config.yaml
encoder_arch: "efficientnet"
train_examples: 39062
spec_augment: false
win_length: 400
encoder_norm: "batchnorm"
encoder_kernel_size: 5
encoder_stem: "deep"
text_encoder_causal: false
text_encoder_layers: 6
text_encoder_norm_position: "pre"
text_encoder_qk_norm: false
residual_init: "zero_last"
learning_rate: 0.0015
beta2: 0.98
weight_decay: 0.5
Rows from block 7 of the audio encoder of a small contrastive audio-text model, named by matrix and row number. Rows with one number belong to one channel. Each number is 128 + 24 x the weight over its row's rms, rounded and kept within 0 to 255. All counts start at 0. Numbers have three digits each.
After each channel's rows are labels from the 100 clips, of 14848, where the channel reaches its highest value: "top examples" is what is common among them. Only what is clearly more common there than usual is listed. The data: songs of 200 made-up bird species, synthesised, often over outdoor noise.
# convs0: expand pointwise conv (encoder.blocks.7.convs.0.weight, 384x96x1x1), inputs 0-95
# convs1: depthwise 5x5 conv (encoder.blocks.7.convs.1.weight, 384x1x5x5), a 5x5 kernel
# convs2: project pointwise conv (encoder.blocks.7.convs.2.weight, 96x384x1x1, transposed), outputs 0-95

convs0.365:119118136153124117156117097139089156097107106155139089106151107110119160138119169112098135093123121154161117120119115138121147114139103142096125142095137136132104117118148169127130136166113104117117110120122119085152148102119061140154056144130122134116092125158111137112205151113111093149
convs1.365:179181171139142154156173147132132131144137116103105104104124120125123140132
convs2.365:134141126104105071139109148124109103148144133131134136097138141132125079139084157116116157139122146104086121073151134142126142174159126106095101130144157078140123150121141130145106105143192122124126116147147131115073123167106111091105080114114115134108148141091123088118152101139125093135
top examples: dip; first syllable: dip

convs0.93:142096082117154134178145142089113143125166129127085139124108140108099151128151078111120128101184109120147123109147133132138112180092127137123147100086107116132154165157076060133142124134149119137095158142106159138099136106144118124134095149120153139132119118096124123124114111155114152088
convs1.93:130148139126141119099136108144158089145091141172095144092150117083137127151
convs2.93:132125117089151157140147115089163130168088108099154117112147108103160135141143157155098131118100112138108119117086130099101134165179097126118150087091109174160148155118122151128111148138137099115113108139113122116127121140148086105105156100097069133159132089116111120123139164149148126162
top examples: fast repeats; click

convs0.112:151153123149160087130132154135175118127135121114104167141096115117128103089156097140145149154138134102128129131141137140131077129131146158158166098186123136140123137145098133105099105104111113151148109105163120170144093172159164129144132100107115125132118149115067117118121079125081124103
convs1.112:134134135152156101101102103097133103083080104140170163136138108130132136129
convs2.112:116121141162127166130100153136162111120112139161073135113111106158148113157129147114129137151105141155156144134153157140090080130097133149136151121117107119152133120095157088088107100145152123111186143144112135085124147107138095134130098093079091150173160107117152122110143128141171150135
top examples: arch; pitch: middle; first syllable: arch

convs0.56:129130172117103135138122125134151147156162158108142153096119139149169140112141067146158184144105094114156129107154156141135130113119123085147100112123131145106116117123143129120118098123173112112157179167082126138105146116127129110083141108147129127110112136071152135142079121151175148126
convs1.56:119115127143135120125138141150107093070071133102098103095134121130119094117
convs2.56:083152117120150126106106150117145146119136159108117125123146177146147089148132112144139173100095147135097120089180135080098117136141088096106137120095107128154174127131095152112149128109127142117128130109158149155105093135145094153163152125103188119128175140110098136117142115157119138154
top examples: mains hum

convs0.219:165123129132120157115131097133137094154115138137115135168139174121108161124153156136114143076118116119135167157112105113089122136158156147108105114109111123100127088147119099117095143136132146108150131165128079127121135098148162139126094175124126138187120132061120093102117138171096156114
convs1.219:091106165153120096109166145121119137127111154101136176117084126144137109111
convs2.219:105164119177130121095103134161144163127111155094085110132127133126108158067139110113121119108178120140152115136180121113127127166090123149148114152111146108152137100124095088116117128152114162139140153100117162116167114152116119146175121170157159125117145143109178128160124115132122160129
top examples: fast repeats; steady whistle; first syllable: steady whistle

convs0.14:143165121152133125145168105126149140130119088127130135097144090124149067139130083110191144128086102093145118140147150114164120089112117146114116123124150106140076150111117106154134081129113148141144126102139156162140120146122147134137131087149127071103162150093104122115165104109111112119
convs1.14:148126119127125088089104114134154136133152169158133110094090096117099112098
convs2.14:123150142084151158127135136163117150145126116075171086138150135139157146149140116144113100119108099082150105151123112121164117085113102118135102121121081125128125152082108117131141137154127166171124158112177074145132123111121101133083165112110095138102113106168128096154118126123126145145
top examples: downsweep; first syllable: downsweep; first syllable: steady whistle

convs0.175:146119102140128117114143126171124141099078107124145085097161169140154142158141142119129142147113104085109170116142169123132153139133122129139125143144109126148115116166115131111058117144138108126202137153108132129119151077127139151105149115104118145110117133095095110124091118167161166157
convs1.175:108138146155113062127135130083104119140143138129128130157141138106074107143
convs2.175:086125103110129180111130151172118119143154139133149119142112102127134157137144142114089111163074103128185105075136140104156104110090141138161149151082163117095086113132132083123132119135124133113103159097106121122134151127138138138104144127148129145148120147160119102111095132188140158139
top examples: text has "over"; rain; first syllable: downsweep

convs0.73:130167121126176149146110116129142115062154146143112121122127141083120120148141138108078129105112180131127128145154106139147056116134119170152129155154141116110139119136154126112116144128144127125107105070163101140123094189115123168124174134096119140152103121113141135137116158129090133139
convs1.73:096092101112106087098091093094112099110110108135122129138142125125142153157
convs2.73:114122119131131154185131115089159113131146090117098146137106068148133115129143106126111141125134116117142152135167128168159091124095157155106079133126114175126143122103156100122148138144121117127155087185143179141120099114118161129139106102095089144156102104139163116161136124104142137146
top examples: arch; first syllable: arch

convs0.113:114150104146160087136139141078125140103117073142157155132083114118137089157121153137138111108153117119115150140101115153106134122120127164132151125115110128111083141108110120182121130089081164165127105127127163147192134114105147147092098119114170120097130120137107147137094103144124092133
convs1.113:135147089115141147138120128125075096169145108102117168154120146145140093112
convs2.113:136124124097127078131143121094124120087123189105124147091120108144095110141101138172130147091154125135147147126151112121099130127152072123133114150137163120182132123154123150172117102098155130143127099146159158155114112178171118119099129118113146102101148104114150131109081121120094098123
top examples: dip; pitch: middle; first syllable: downsweep; first syllable: dip

convs0.270:148178141114139116171112114104129110140154108094153129106115142096153112132180140124083118088158093078131088117160147148167076123113134132159162100164145138138163138098155088138112099116135096156136144121141147144147153156107116131137122090164142110115113135117130161146103108132108141100
convs1.270:094122109121102100113126126105094123099115098105117107121093072112100109104
convs2.270:152131089127136077129118118094117157109143143129137099143141118165148125110118133151134129128116144102158113173173126133093123123140110113116134131124140120085111154117087140146168130120083137097120058132131165129123137141167149201099144075156097131122140121147158126129100123122124176152
top examples: steady whistle; first syllable: steady whistle; text has "noise"

convs0.162:160153120129120088125158157107112136152174143159138112176092112071108123114153122138145105117121086139118103109115127157117108128108123133149149151078141110123166130132134118129155118125172138175117113154122121108109114151136197101131180147135135105140141154148172173153104117134095131123
convs1.162:157166205177143119122138120124106125139115122111137155135125101116129117113
convs2.162:149154134168116137153111075111098117150118121121131154080088145124159114084075113126136136164143123151123082138131125119135120151135113163153155123139113102170135162135106128137103145118109119114106123085072109125122116124113103108130141090128076125106090155078135119148148136087099142099
top examples: pitch: middle; fast repeats

convs0.134:162104174094087098096125116124104107174145137121140177108163148158142130105112107133111126126155107117125141129154163116154124100153150113107127077161132142152145119129121128127101162163134117096128135132135118095117146130146120119105053184148153158100118160106116095090132117105126140106
convs1.134:097105096080082120117100093092146146131150146114102109115125109109121135145
convs2.134:114140128136114100167159118087106122096095159168097154151088153096157118110076105116157158138123152127123132099123150092139148110190099135105160106177117101124162134117126128111141133120147101118161140121127125111122128127173135148132100105118091129109118130148104088102115143096125125072
top examples: text has "over"; thin (high-pass); wind

convs0.335:174159143150117116149115126128173120151157143073105151073119148098136121069161142124140144108115091091124116116191132173109090079123119154181139119182131116113107151140123100131105092103156117138135158127135133154141113160121103129132135131145136131132137143096131117141117130138151137112
convs1.335:127132145141140104115112099096104104122110079101110101089072112122139134121
convs2.335:085144141124103149156133174164108091143108127148087132124115153133165102157156159140091132084101166103128172107165154133109106096088109132099123117097137143157136133136103122113131136091128122137128165084135110153175098142104129129121155085094119131165124155117118145161135123113104128098
top examples: mains hum; rumble

convs0.131:116113119097132123129126151129176124164131158118116117126129141136177128138112099142149132124157135110139099131153096139112177084149123137148144086128102139119104110130086145145128100134151109128155158139141140132125064119151103120088166087121140168084123112057082096144110096129146133119
convs1.131:117139140125137113120096097133118144159146137094133116072100105147183151144
convs2.131:143175120133145153130088146151115119131117111112138094165184103123158112176115107095114111166129113129141118134136166138131082143158112118111119097145086129107132145071104094127133086144172148136197125111105131111141158091101131097088131125147134129115137133100132136127139121163143156117
top examples: text has "over"; rain; mains hum

convs0.152:120124108141098146117112148131157145105115114112151139086147129163178120133133130152120140158155091151156145106214144128108173137138127157176098147159110145135115135096136142147110116121130136131160148152121161139160138128091090091096139102129170138091127123107132141122084122135180131115
convs1.152:136160147140122103134127133131078093076086103098106102115151131143129134110
convs2.152:092127101125140136073143146114141109134160124127148141092126125153131125141169107109125074117132159107118149131109136174152132096078199095118121115114102146124116100135134124120117148155136130146147167149155155143112092124089111139129113110095166145116126141165116100169107073131088120140
top examples: text has "over"; stream; clipping; text has "clipped"

convs0.223:159125081139135109121109105154132126122146113118126131161104124137083129127112094141116123152139111119165152161122164096093089170134114122114126148166161171125128084126123128069092110113100156132119126121161110168119124137141173182123100127112143135103106154132097135077130106121091102102
convs1.223:128140079124129109160132095101068104170130134149099112123138134103125116141
convs2.223:141109100137134147139106131137122099144102096165125128149138113155149069108101102117132155145073134167141135125135125106129083148171126127128101104183103115129154161095125137102162115161170113108135104124128124172128141114106182129089100123126101101111117124120081086132138122102112129092
top examples: arch; first syllable: arch

convs0.274:127151117099097109105128100153137121154112127109146156117137113107133114113135135152118147141147097105165142178125142168119112131150095123178140085143109140109092131128120081132093146108115148101145123134121166130170094158132129121113066131152112133107110119100128100118093087189087140088
convs1.274:151156136144133145150144128109081075102109108125116127109087117113113097093
convs2.274:082136109114085150120147185134104117164142169140138160129167128141141151149140143142154145148134130099140169104119125084167114147104125093137111143136140137139162105122123102109128115158126154189154147181178179144089112140136091155129140128123156138137131145134117105116144108143155148154
top examples: mains hum; crickets

convs0.180:119116143107146084105126120102114167118134164146120140139082102129082145126114131110112121147095157161132133137055126170115162107126118147115189108078130111132136096109096146145110132129099098142133142140114097079132111126132169111106124142123139159116164139113086128120155073136124114141
convs1.180:103110097111111156162165169162175146139125131102118104106113145134133149147
convs2.180:133163151115130139139122133119129124124113070102155163143100167144117098115130152111093166121133099126110092094065090168085139142124110118121123068098123165158133153143116152152106113127128143124122119131103080136099146160083106089105128090145122106103129103108110093141129125126118115147
top examples: pitch: middle; downsweep; first syllable: downsweep; first syllable: buzz

convs0.158:102134130129136114136112107140090146104075123126144086123165151130168144168126135092126109086106091124082096100131146133132164097109153133087126129094119122138096138154145117133119131141127108145149121144143130122135186058115106134112124106134128131110128155066158128122096109161151092149
convs1.158:170164136099090097134145164163152125113125103096117152129121120119101098115
convs2.158:163118123107151119106126100123141115123181117112111144095096107100134129133098137085081123150137137115120158166142146116109133175131139134048124130163143105151107163140165127136125114159164105111126127132142153130087108139093098092138123134073135168127137086118136120137155156129130118168
top examples: high song; dip; first syllable: dip; warble

convs0.185:158139103133157099161126166136130129138149075125155158151109154090126115099137120118102125126141084148126143141122124111053120162096110145149123175154157145167132164146129138099102099109083121105115111113123141170136151106134153130172132109150151108104131159152154159098118115137105111102
convs1.185:129130126131136102098086109120146141134151155092085081096108155145149139147
convs2.185:130135122137174149124115124151135138180157116125125086165144128123178159125142162103132130154093091107156129148127125138175129121084160122129120127110153123091115096084090127117139185132116102138151125110150109074114126136092123162163139126147117147149119155129120144139172089143149136172
top examples: pitch: middle; rich in harmonics; arch; first syllable: arch

convs0.376:094117132110137148133143115123073124121136141176122087147128106118128112125136143113146109119134144102132072126101107099145125142118166109076143146083146106157133086163141116096156157161139131131131117102145124118100145142150112155168140109130097071163142121127165107089177155092123129156
convs1.376:113139114097080096109131135118103107151152125081132144147112084113159149118
convs2.376:155125142145087150151157118122141132133102118143103120136138103087137138112109129156154183143122119117108115117105129095120166155166105136133161109118085145122142135144154147073120140145117103134110105153087094102168173106169164122156117166127088135149117163114133135103139177082137114108
top examples: pitch: middle

convs0.196:196169113136151108157110126111148113158159082148119130133106141105120094073149115118119136113126122112118097119121148110121089131135148151137130094127119147102143143112106092154114103110117147148095113136148172146102131103098140152140178150121163122158109167114137146178118109129114186096
convs1.196:160162172137104171147141125091136139142105096149142143113108171137130125104
convs2.196:114135135149158105143108094093127127149077122116069154132124126113122099087128098122117157124130132181105142132093117106138109102152135101125124111132114114121150121162143147139092160106153073132123100091137111120111159114130152112150148132156165129114082115119135189118145148066128110096
top examples: click; fast repeats; first syllable: click

convs0.141:113131142095131109154108166107127103133164113149190130120123137124154174128099129121066097121171103164115153153137120165111141100134109133131132122138134150167161178134169134132154157117116112120117126127106132090150143163112112116124095108165138131091120145160168155120085159132097135105
convs1.141:131169178161142126153179169145109125133125134106114105111130128114105095125
convs2.141:112175166105100112169139145144119105117130151135147160076149139161134133121109148172100107125131138095130134169137093158143142113118160133119130152103170112106081131139102120169145131124102138119082111112119131100106171133112121166115171111157134139102086151167125097136126089136096152123
top examples: upsweep; first syllable: upsweep

convs0.138:133126122144127138173163136115153083156166093141107122131069169093145106117171116176138113102150133094116115095149124104123114139111146164145134105133147126121153114088099139157105117114138117182095110152145124146129139131117136135139191114137159136118134128120150143168095127127157166087
convs1.138:161139130136135158138103160150165154097152153154157098151160148139122158144
convs2.138:088156098110103145095115131100124117139120133143113173126111160119131126097145139135131135133105115120100177093096113142151120147145141074074091134180145134113162146125110113112158124154162139153161164107144175157099142123143105124118118108137190113142147138138077119122117148158126163127
top examples: click; harsh note; first syllable: harsh note; first syllable: click

convs0.8:108110105119115124151151121127152127119117116099110121143104126147135111104124125154157132132102100142121184107133128126084177104142121142169100103100118146117088160142096138132129138116149140110196151164087096134121119084102147139071105109128107149137096082125091106123119128178140087132
convs1.8:152152162138168147150161158200134136138137157125123123118143141131115105136
convs2.8:093125113137129159192120104159131125140101108122126137107142151085117119145079164148103145147126116138124120118131106121169135165109126140166147109189135119126138134074104116129113154115140121124146103165124152110084101126107126128121118116086135144174074102107187113142150149110158128150
top examples: clipping; text has "clipped"; white noise; pink noise

convs0.183:096126169101127138151111127154119116134074136149144086122165141152131136132119162088139147158141169123151134109095135123128117152129096103109121078124133143110123139121161105132188141154120128097114119120071123061125121128123084122160088086145148113102117127138180128125152112149114152132
convs1.183:129142133149167137135136124151173152126120163159137121129181145158122153169
convs2.183:125175121116125131140130103130098116108106112147142159133127115161124138113160111145106122119150108112175191126077102146174110093098096131092089134139187151120151130119138131117146128100118132150121146098189124160096124139098152125139124103164134110145103116172090140153111143140091136118
top examples: upsweep; first syllable: upsweep; fast repeats; click

convs0.230:141139133122158142146106072144131091102100169121111105080130163121097139114130134120117165133088153112153142133122132114096092117175136102136102100143125123092094108147126127129105137131134115063133141133103138120145108090096072143103091122158098139131096101094133097131140147180121140132
convs1.230:096122109118124108126112118116150143153133150118137148153164125127172177186
convs2.230:149154168120125107151097095108131170131105107131099113163104091126135159086141131144129108156163062123118135188120115132157116090146092145136087136140137135116164121143106114132109149109092119095131137143127101103158137108122182144153140118170122098119087100160122143140099138115146138114
top examples: upsweep; reverberation; text has "reverberant"; text has "room"

convs0.332:131173131125175131113109118120128120170155136177120130133128113111115127160125124126133132085130167089123130198092093116124092131116171111108159141125128118117138131117129119171141174076121143137147115076134095136141119135109127130173164110146140074146164131135128130125168138133077130119
convs1.332:124119131117123122136141095075132132151077111145136140096089110130132084092
convs2.332:173102119090144130113140091122118147130104117140154138148146120092129122123102128126136179130119105152108125129135150090103103125225079135121170121149115123120148167165152154103086149138156104120133111140118138098144130106146135149123138111134123096145128144137128146086138181093167122127
top examples: reverberation; text has "reverberant"; text has "room"; downsweep

convs0.293:159157095157156132125139148084177124130137123126130171101118141149160144169130116130143106091137070108138148107155107096100123136147109182147104132145105140137120118116150134153088092107103169165129142118130159172145101136128145129108136110129134149123106172108093128157086122142159120087
convs1.293:107087105119127107108124140136130123139136115143195178149114103114114105100
convs2.293:183112141135086121157130148093100143132139127130109133119099139132136123149117193117131138120121143146156134135170119166102120132139117107163097172157187109127119112095126082187119114073114148142126124125118152124107178099146137139076101100119154129144121114109148125094104113146130141130
top examples: arch; high song

convs0.309:101101108125119141139101115113139111118091142148139120084137158137134139126131141113104132114173134093169149135165087116162105135133121114127124138131143139127117083143102146147080144149132121136150147139146127164111137127160111181135130114080137140051089114074122127077106115110169108105
convs1.309:112114116120127163171129096110121109132155179106130139132139139138096096078
convs2.309:114142146150134110132124082069115121107087110095145116150112155189117085148138098107129131133127150164131121094118108154127168094118138122126106134110117124160168080097129146138097187125088128152112160100095075120112134123108123123100145128159128123106117151108127145140117107085124111109
top examples: high song; warble; fast repeats; buzz

convs0.127:145110118121149131125084111125079155125140072154137160111145126121125190147105119080101119102144104172114168142127138111101136168119127161135124131131156123125143176145125142141118115107121174119132097135115115158188108095108107109112099124153134119095139096139118102119113119109070111105
convs1.127:143131149139131068113144118125139100126105105139150166139089154123117109077
convs2.127:118121112095135134144099120121135085116138095129130114149125088125166136136129119122110112162131117152089106118094130134130118121144115131117122042138137203141170148112156125114111130147147106109136113157131179164150134131109131063101094108109065126145140122097122121141127141113105099123
top examples: upsweep; first syllable: upsweep; high song

convs0.91:095137144143131128120110095118124140080110122123138133068119123159163130126130134137169136106125194117136170117100099135107130152163119099127134073119102132109101109113131124198160132078095120118141151125090173106146142099103118123087104105135117100108124116121145138117125133135173131150
convs1.91:078084114113131141149136132141169164142145141114123127118133091099103096098
convs2.91:168138115117124107161089127156142136168138086131122088160124152138143082153103138120120110109125106145158100123158139153123124094109141142104093155120155164149135126089155125151105213120104153116112131081176129127127095124096120134120113108136115098121141135121146128193105122128113121114
top examples: dip; first syllable: dip

convs0.156:113108105126127129139140124107137156093135106112146102137173077120107139132156133139119118127118157138133103114122146144121137145107150136050131145078099116090111156099139139076160123170110148135095086125140115102110131095123129144134124163146116134165151090138127150157150163105113124198
convs1.156:112092091117122186148155137129165134146162124104125141106087132103116116121
convs2.156:137136082109136142098100126116153106098108120144087116159153111113163090126133144133142131155099150115096100133153114108088147176152124117066127080121116131143137151114121126102147113201161162126135127142157138129091116101136101122113095101108124147170162144129097123112133159154109149109
top examples: dip; first syllable: steady whistle; first syllable: dip

convs0.370:095157130141132128098099134115128133120135137122172138139121096148126166130074171101116073126119136189145129118131186110104115118193155099107097141150139135132136135101155154105144128107110171086114105094123147119165144116129135116133106133165136145104124148155127135139131146102091083136
convs1.370:133122105117135163136105125169173126084130177159134112118160148123103128146
convs2.370:089141097119151143109130156168163111153148158108092100114122095154140136158154115139141122113098117103130139167157132131136105117069140072122113118098087101129125135140141127120172118130146162167136111116155121138103101105118117174168169135110169163112149128163094128133130093155120116142
top examples: dip

convs0.50:100138164147111132114137100138104163146110153120152135109131095167161112161115148099153156124116097159149153088102152150117144126132145073126071126094149139134103100070120122158132122113125107099140144134134135130150168133095126103135099130164120107084118163115126138102146095112118066121
convs1.50:114117131122142101106102103146107076102079139156118101100149163141141135119
convs2.50:129178110152166123088121130161142152181136142119164099127128161132121123068125110102158162135119095119146113160116118113135125131112144096171103125144137098149120104075112106107134151164130141147162117102147090118130145131106089151142111159164112113119138138115147099119133145164185153146
top examples: high song; downsweep; first syllable: downsweep; first syllable: dip

convs0.105:137170097130135110186112148085111097107133136146115129135107146127160143112180142092090124105136148134111173149105116128105106143144096136186128153153128169152124115126147162115124152117114107143125124119124106129166192154152125133146112085120131120101100116181119161094150140153111119138
convs1.105:138127126132143113103084093095142140131147139086097081085104130134147143139
convs2.105:107120113159147122132108126163120112174164101165137110132096163127175109136134151080161129106118102136178114133145146180118131164102173128115119150147143119130127078091106143106107147113097119135150140087136133109111079152141101155175116083107126123118126136122123118161109120163117105145
top examples: upsweep; arch; first syllable: upsweep

convs0.121:106166106148137139149161128115113132121122108153146123096100145131177107197118113102093129087130090087130120127131126134174137111121104176145113148122121154108111144083167120161096116154125116162096135123154171136097125151122125131084160112108164127087133123125127165162112115123148127101
convs1.121:101141133122122104116163127106093173155076105114099114140152146122107132159
convs2.121:096134111106148122101110146075096138119094162140145137073165150145103121132119113149162118118152153138124147121136131084114087164138128105135125148175142066122119146142103113159144084125167132115135111130114168155147114164157120108121125140117137099119145088125125100085117123133096152074
top examples: click; fast repeats; warble; buzz

convs0.154:102087137125094111098126129124105148120115152102127130119170126130158140106142119078142085122109125145133095067149163137162142092138158125104123117104106128178164140126152150091142140136191153129149145143132125117141173142153121127152121162131099158099122125164122136103147135113179089152
convs1.154:131133139182169096078103139127101098115141155111114120167132133134131119107
convs2.154:128147130107149137137130097101137128125109113089098154113134132121123086135097137160123134078154122145085087165096051093113126146093172156129137110107130125162139134121163182155120126128183096104128097135101146129150126158095103122146118147116125106112099130145163127136107145150108122110
top examples: reverberation; steady whistle; pitch: middle; first syllable: steady whistle

convs0.143:129070125129133119133110158130118144168137119143156138098136140109122186129096083125109113088160090144120143144159108121133162116091119142100119179103156122170178147147134173118098121123181097135130159143124110138131168138151122139116110126136114150081124134134140155103095113142156113095
convs1.143:125138115111092148165169172163107117109137123117110105116099107113101106095
convs2.143:105171126094110123133162133147106091089161187124130102088145170181131091134093125164148147146160145094099095133157095138109154148140125107119167129140103087144129118110074106139137129125154127100141125132146129121120123119118076142131100104136152142101127169103124098110142124131104141127
top examples: steady whistle; first syllable: steady whistle; pitch: high

convs0.229:140112156142096165100092118163134183133138199092110154111141117190161143101143118096132157142111108133134123090138162174136109123142127102111122123154111162119121129127121133130103105123149123123171153146104084113128154102134133083125092165152111128099138127090111115121140111136139102100
convs1.229:118124134108111137133142115091158157147112085141130128109073155153148107087
convs2.229:131097117160101099133150110108110139136089173172098139107137128139086139124134138142156126125147130123131161145076169114107121128161103111139135116173120133115086085136157132095103081150146131179118126145125125162131178138168101076134129159130141142097102110137120129112108158093157133119
top examples: downsweep; first syllable: downsweep; arch

convs0.312:117125135088170132141092143136152095103116147157149103121166140135111184123096170118118124137114163151112144158110093113127098125129141128099146131142092111131134148161103127139157150130083135082119131123113155104135116124123077154141111110129127134136116090132126106130128159191095204123
convs1.312:097133147130129106120133114130091110115132161081090132147165085108138153160
convs2.312:113138147146088163157158083109098094116100146122121124145102085140115181127142115127058096149135126092127186131110172156169152136127109137110099126101129095127109107159139101131112092100091122152135115097132138155145127131125140125122147093134127169124094129132138145140155129109092103145
top examples: upsweep; low song; first syllable: upsweep; click

convs0.373:103142128153133179131121165142123155124150150143154105099138157124128127193092134101081111088153088095113132126134134106151143113140169146108109167129147114140139124100169127142098110168088080146137129095166144159071125133131097131125180108110130129103132131113102128144135141124129126103
convs1.373:089128155133113124136173117069148108099116155135119098133156102125119157145
convs2.373:063089110098143140103160121094123147110107149101142137128195140181127117102160102118143119129098139108140171121158126139133077110121121115118098156122152086104160134138135130141158098147142109126161127124158147148133125138160133126087135102096172139096165103146123141101107099132134144146
top examples: high song

convs0.79:158166132132130126088068116165133127132106119101123139130140106131095111114128137110141131131128115151088115152138158154139152063144146142148104148132142100108130161079131153124107127105121135101098102112143182132156110157108102129130146144119130145136143168147057125134135072114108082105
convs1.79:126104103115116122115112137108179147151133118167140139128088183156147146107
convs2.79:147152157138063113159163107159149137112175144137115111125088161104082151167114133110130121118150124108164110132122119133151180143136118143139109112148121168104135129093124104111107147114100111135167152158115109116107102116120111141118103135152115148107071145099153098162092161092103144128
top examples: reverberation; text has "room"; text has "reverberant"; first syllable: buzz

convs0.124:144074111120113132121123169087128116121139098106156120151126099130140123117149106149160114156129123148111168121144150104086147099120159175160123134138138151116096170150081112131113115136124149161175172168131137149137115089090149120124123094095144112137145083111071130149122120122117149159
convs1.124:131130118137145102101098124137090105118135137072122166166139088122147162136
convs2.124:123152101150125093093151150095144093101115128091111110100128141125078128170125158124122084138151145068110138132144111126114159141109157119106134154128158122074089160114090105182128119132117131164132154149119113106104129154101106121102084089137142163142154122117147139130146142174116123134
top examples: click; rich in harmonics; fast repeats; buzz

convs0.318:126122141105158104165143135096128083144119104127166117112139118090126109118124141174110097103174109142101119085126112146103158098102126141127131122077118112151135135098117193129140167117096099097095126129125133126146194084109109133117125119159161140127127174157127114140117108142153104152
convs1.318:160140119098104150111096098129169121101090108136097082098116128126120131148
convs2.318:099112105111127187120119163170113094150143105124181158125146117089138146122144119084134107167060088111135154125120120127159084164134148129153127135156121095083117169134119114129145102145136131152114153133125104138125165107150139129129125118170121136166115115133078110099153133153141140122
top examples: dip; harsh note

convs0.259:113109138123101151110152126158070133121128122148127137083153129141137112106105124139112118113140173107099102122150114092156117140121175080105156129123133118162119120101151152086102131185131095126153109158183095131116170113127116154155150146098090148140147122097133096124149138078131154115
convs1.259:122143099131078078112112139127120130142168139085101104123087147133125147132
convs2.259:148144122148114142172159127116132131120108124118097117132141099099164122122093104151103167131119103139143098145131122084143146102176087160098169125106118140127144128131123129147126128125086075129118133087107125084150159114156148145126133137125067129149117173133174142108146192094134132114
top examples: reverberation; text has "reverberant"; steady whistle; first syllable: steady whistle

convs0.295:126122079122111115142099145158131122134094126113072142156124127103083148082136094126116114147096118168094134115144155110131095167127140106140137134148139135166147116178141117058115116126096134128142121142146092172144117143137149103163093141104081172145136124127085120123134144141119141095
convs1.295:135113129104109173138110098122157123083143181130094104157157114128134131112
convs2.295:128154105121125135164092133136144110126140135131113163102143072104125099162125106147102105131136142164120124124183151115110135145138110097110138096157122131133105151164108163133179123097147135074132086156131202139128104123136126150136119111122172126108116091104090131137112093121107125170
top examples: high song; steady whistle; first syllable: steady whistle

convs0.266:169148154118092131127086111115125130144157167056111169075158120119127140084155141120134153133085096124129105123149116141139120065108109122150134097179144136143137148128117132130102101120143117105107163119141144148121151142112115098126151160182151144131137143095124120125098117132173141112
convs1.266:124111107127110104112132119110099126131092083066110120128120097109096094114
convs2.266:088150119148132130110149139161128128131053157158108132131103154145162100137131117157131163091091164106096122123104132122109126099135113099106152099104110141150176130124119116107128127122127123144172144073120128124126138116129103141140151096080120119158145127169129109095081177152117146093
top examples: clipping; text has "clipped"

convs0.322:175153133120139123171140133099109126157170107144102128109079147067139107114187105137122137109125123085116098120127106113149112115108144152163148112109158132100116129110093125166122113127165110167105115137130127148114123137096148136142180135114133112135146132129162147170119126103158190096
convs1.322:152170163143131169178179160122132133138134109118129138148130133124136161145
convs2.322:085168136141125100136097114098140136098065150103075109122102141127154132102113120129106146103133115156149107148130105112127131126131122096145119152139113099120151115135097117169133139110131069150117121068100107108103169135162114134161157101150154131140095136124164156129138154124150178098
top examples: click; first syllable: click; fast repeats

convs0.111:130065075131173140155123107135148126123117114116081087125106139114121145127088060086128137118138156134115177124146156101126127129155129134129096133130154139097088143137127136132133114155124112124127127150096119134068089082111134138083106116114103154104096106095098113133113114139117122146
convs1.111:093091091090101155171162158138121132140123116095097116137134109108122123129
convs2.111:162113163134112129159126101115097152116105096130137139153157160105134120108133191127171161121147104156094127157101090139083158142183146134127086102144144108144127110128158148138109161115167110130135124124133119101106133137103163155104070146129171085134121121143107098137110125125146103120
top examples: arch; mains hum; first syllable: arch